Rows from block 2 of the encoder, named by matrix and row number. Each number is 128 + 32 x the weight over its row's rms, rounded and kept within 0 to 255. All counts start at 0. Numbers have three digits each.
# convs0: reduce pointwise conv (encoder.blocks.2.convs.0.weight, 56x128x1x1), inputs 0-42
convs0.0:145125143092139164115135182153116125094087135169154105154083119135096139139125131119158096135104126169146067120101072187109164154
convs0.1:136134144134125155083143148170098130167154092137112080108072165091139131081170114133153151112171119162100083145174148102121115147
convs0.2:115127115123207111114117199162139107111093145122180128111126167146156171101126142138144118177097096135107137147173118111111142139
convs0.3:130104141165128094159110093139087125103086128167143174142136116108206111182120093153090130083141135150162194133093115119086140123
convs0.4:184158140162139082110111096114106096097094107120181094120152175136110090020082163121109069165120131142148117165121203185090162149
convs0.5:156134156173165129059148162176171119157065154080097065102136143140149104170110076128113109102161122106096116184123142074099087124
convs0.6:175122136144121165115166144094184113129193093148121140090069145129147147151161171126130060137052124126086178177164084184138125148
convs0.7:086101124159145195097084154150173117103117174147141121096119120157045168096079128077067156161092102110103065090157110080195153139
convs0.8:133123132141093147130128052150145112112181143098113155111200139135147150176111158099125112141104133130128169149117102159144128135
convs0.9:131107155123096096074172146163158150163123131170133165133145143114094155110165165079103137106139181083074105080128180125133077131
convs0.10:114149109108173125159103142092121133133109166139117194154143163112119132090099147190162134118183123116143089195196089118189107149
convs0.11:120147156129122083104059133190153137152182159146142084153176117150144142108178111062120116143141135126149094119095191089133109118
convs0.12:102147140115109149086114185103114138113112154112124108175161079147118143052117117097134029114123124154112087100134124075136131167
convs0.13:154123137135123139132096107102141137153152141181153143079125104082149175105073142131109219131140178123118151133124126199119096123
convs0.14:143124115110115086121108023130098115139177167087170158128156125163100163170109127129165128166186139133134219147127107139113094126
convs0.15:163148147097184131076132134121122093129109187117134048120079160150094131104066156108118136113129067125163101140126164128118114102
convs0.16:094131138096156174195159135128109112085142131151109134113176092077124166142169191119144253132080161100151199148142120160137162112
convs0.17:173122117142100109143154160087053126105145185124112148136130114128118146095129162153125168126106137115114127120128151138089091153
convs0.18:095167089122114117112233030124109059173110144097154142133116134179172174189137113144121120139166145160196130089120153120130094182
convs0.19:054114102104113131102143156149138129148116153106121098141222135135120098103152206129099110168115106144064118113156153167109192125
convs0.20:124099132089107133123105154120148127185158116093119137116168095120089168127142199177102146066132157112151140108111072076122156162
convs0.21:114118099117178103154116141133127157105103104082155062107188231120065139151125103141193122153162116135076169139109087129126143067
convs0.22:125159127131176125094064114200167157143119163139137027149074152141067189129152114145135100123161109132097136147150094088124115151
convs0.23:078109169079092131149070175111081132186120108124067145057099149121143126152121118114161120120104108119087083195141120197099176103
convs0.24:160155085159158129127085113112177150160093135141148107100125117147154155096102144103135181151081129093136137144106125182124122111
convs0.25:158123171126103103092129126110128118185143104066175143184129125141155139152168114134088071152095128156121151070084134150146166139
convs0.26:158140084144108107113222160110103135110058133144114188117109161125110118129150093177101243137108116141106140135137123157131135103
convs0.27:108146131145111061124077060104059126157127128125129134134089088143097131107149120190132126162066123158128131090144192071092154152
convs0.28:105133097082176130101113060185145145107145126199106084115071097129143140133075127070145094168114126123180095120117255118131115146
convs0.29:120133156104127082150138115175131119177063092121090131130131182138117096092093152142100080128170137116102140155138139086152116130
convs0.30:139117145091109106182099154124166103110126163065160127148151137165153142153134146111126071109150162136162129120092159067135099116
convs0.31:141132123096158134139101118098115129136109155129105088208183128087164133074109168149129070142148135126102159066123123129113137126
convs0.32:101098106102096119131170051108176139222185096129118163126109151130178095089108130124173096143177137157140186141085089156100094115
convs0.33:102138138120195171109071097206151104139136154106115082145155166147119148103162100089159135096098117130135156120170085148087130135
convs0.34:120128118137117043124085096143192106079067129061119155138159098152145134169110094147071137135113112129158079155042106075121119102
convs0.35:118161145136136139201145081187054132144097137164187155142105076153164161095163111114141115099087149181162136158099123097168151122
convs0.36:147145099119176138111118130105058145133182137130141148124057179164101097153067172123103046188092118142171090116138099072150195118
convs0.37:161121129183143148142036187188096112116150121108080149082158121120143055139158138163148092083112166114055152131171108143146151093
convs0.38:165087088174125088114080121129110154130132096143096139116072182133144100117141151222099090128157115138131116132121139166146114094
convs0.39:132147160150149149125136140086066163160102110143148118118112111140166097175066165182147152120136174080136121195153173102133086139
convs0.40:176146154194131103161089113193164153130145139175161115126129141118144104118202201089157135116143132150147094136108107181124127162
convs0.41:198156151161118182126182119115139157117115154150151140133113103114122169156103151126085103160128120128136077111136171091164090192
convs0.42:154117143152105119110110044144126110129141105149085126151064147150127132148107168143152220153171136112127156141120118170126135148
convs0.43:095138095045185125114193170158177157152129106111122095185082082100124136115126134136111146185184134119176152121149106101135100167
convs0.44:123168059127137076157089145102102103149118099141039176103119196111147155162165156167128119070101150125170076058164108140123149129
convs0.45:109103076132119059040117146130125118142103146127110145151096161170175125063169144144129102113066119132200130131117158115151081125
convs0.46:155126147066072122110163155106089134164195128120097123128122130145110111143092094142166146160150110123113125164160074131160121148
convs0.47:076148097098077128185165130130057146090177125111063144131101203131134149100086126154160167160173132153115087158113066046131087142
convs0.48:187196119126046128144106138079118133161130142117154119110165137113143144193115118132098118084182157156112093185147082150077120100
convs0.49:147130073147173166063176105147167133126100145161122099117117052149175125147179144097088141095161099155142164127064078130118122109
convs0.50:105098139116124137173128117111048124124077149103100164128104088133107100144119195140137157120114127133110090179134123095142156157
convs0.51:186138117119103146125109088131053111157098129098086189133035133105088114130078152097177098129092167194104195141161146136090181122
convs0.52:094096121106079168143076127091126144167147128124118127112093102108131104163147041137165190123135121177117142157130121161127115111
convs0.53:179132168139165077120124155089116124081074129143124164104055103144110134114170181134113130117178129154170097082088137100113106131
convs0.54:166142153175130113153122116115073112080077136094136181134137199125102076123133187149144063094135141110133122135108125124109112149
convs0.55:081132174099145157076154206057158161131116179078172143124111162132124128142116130116143165186138110111104102106152133132113141166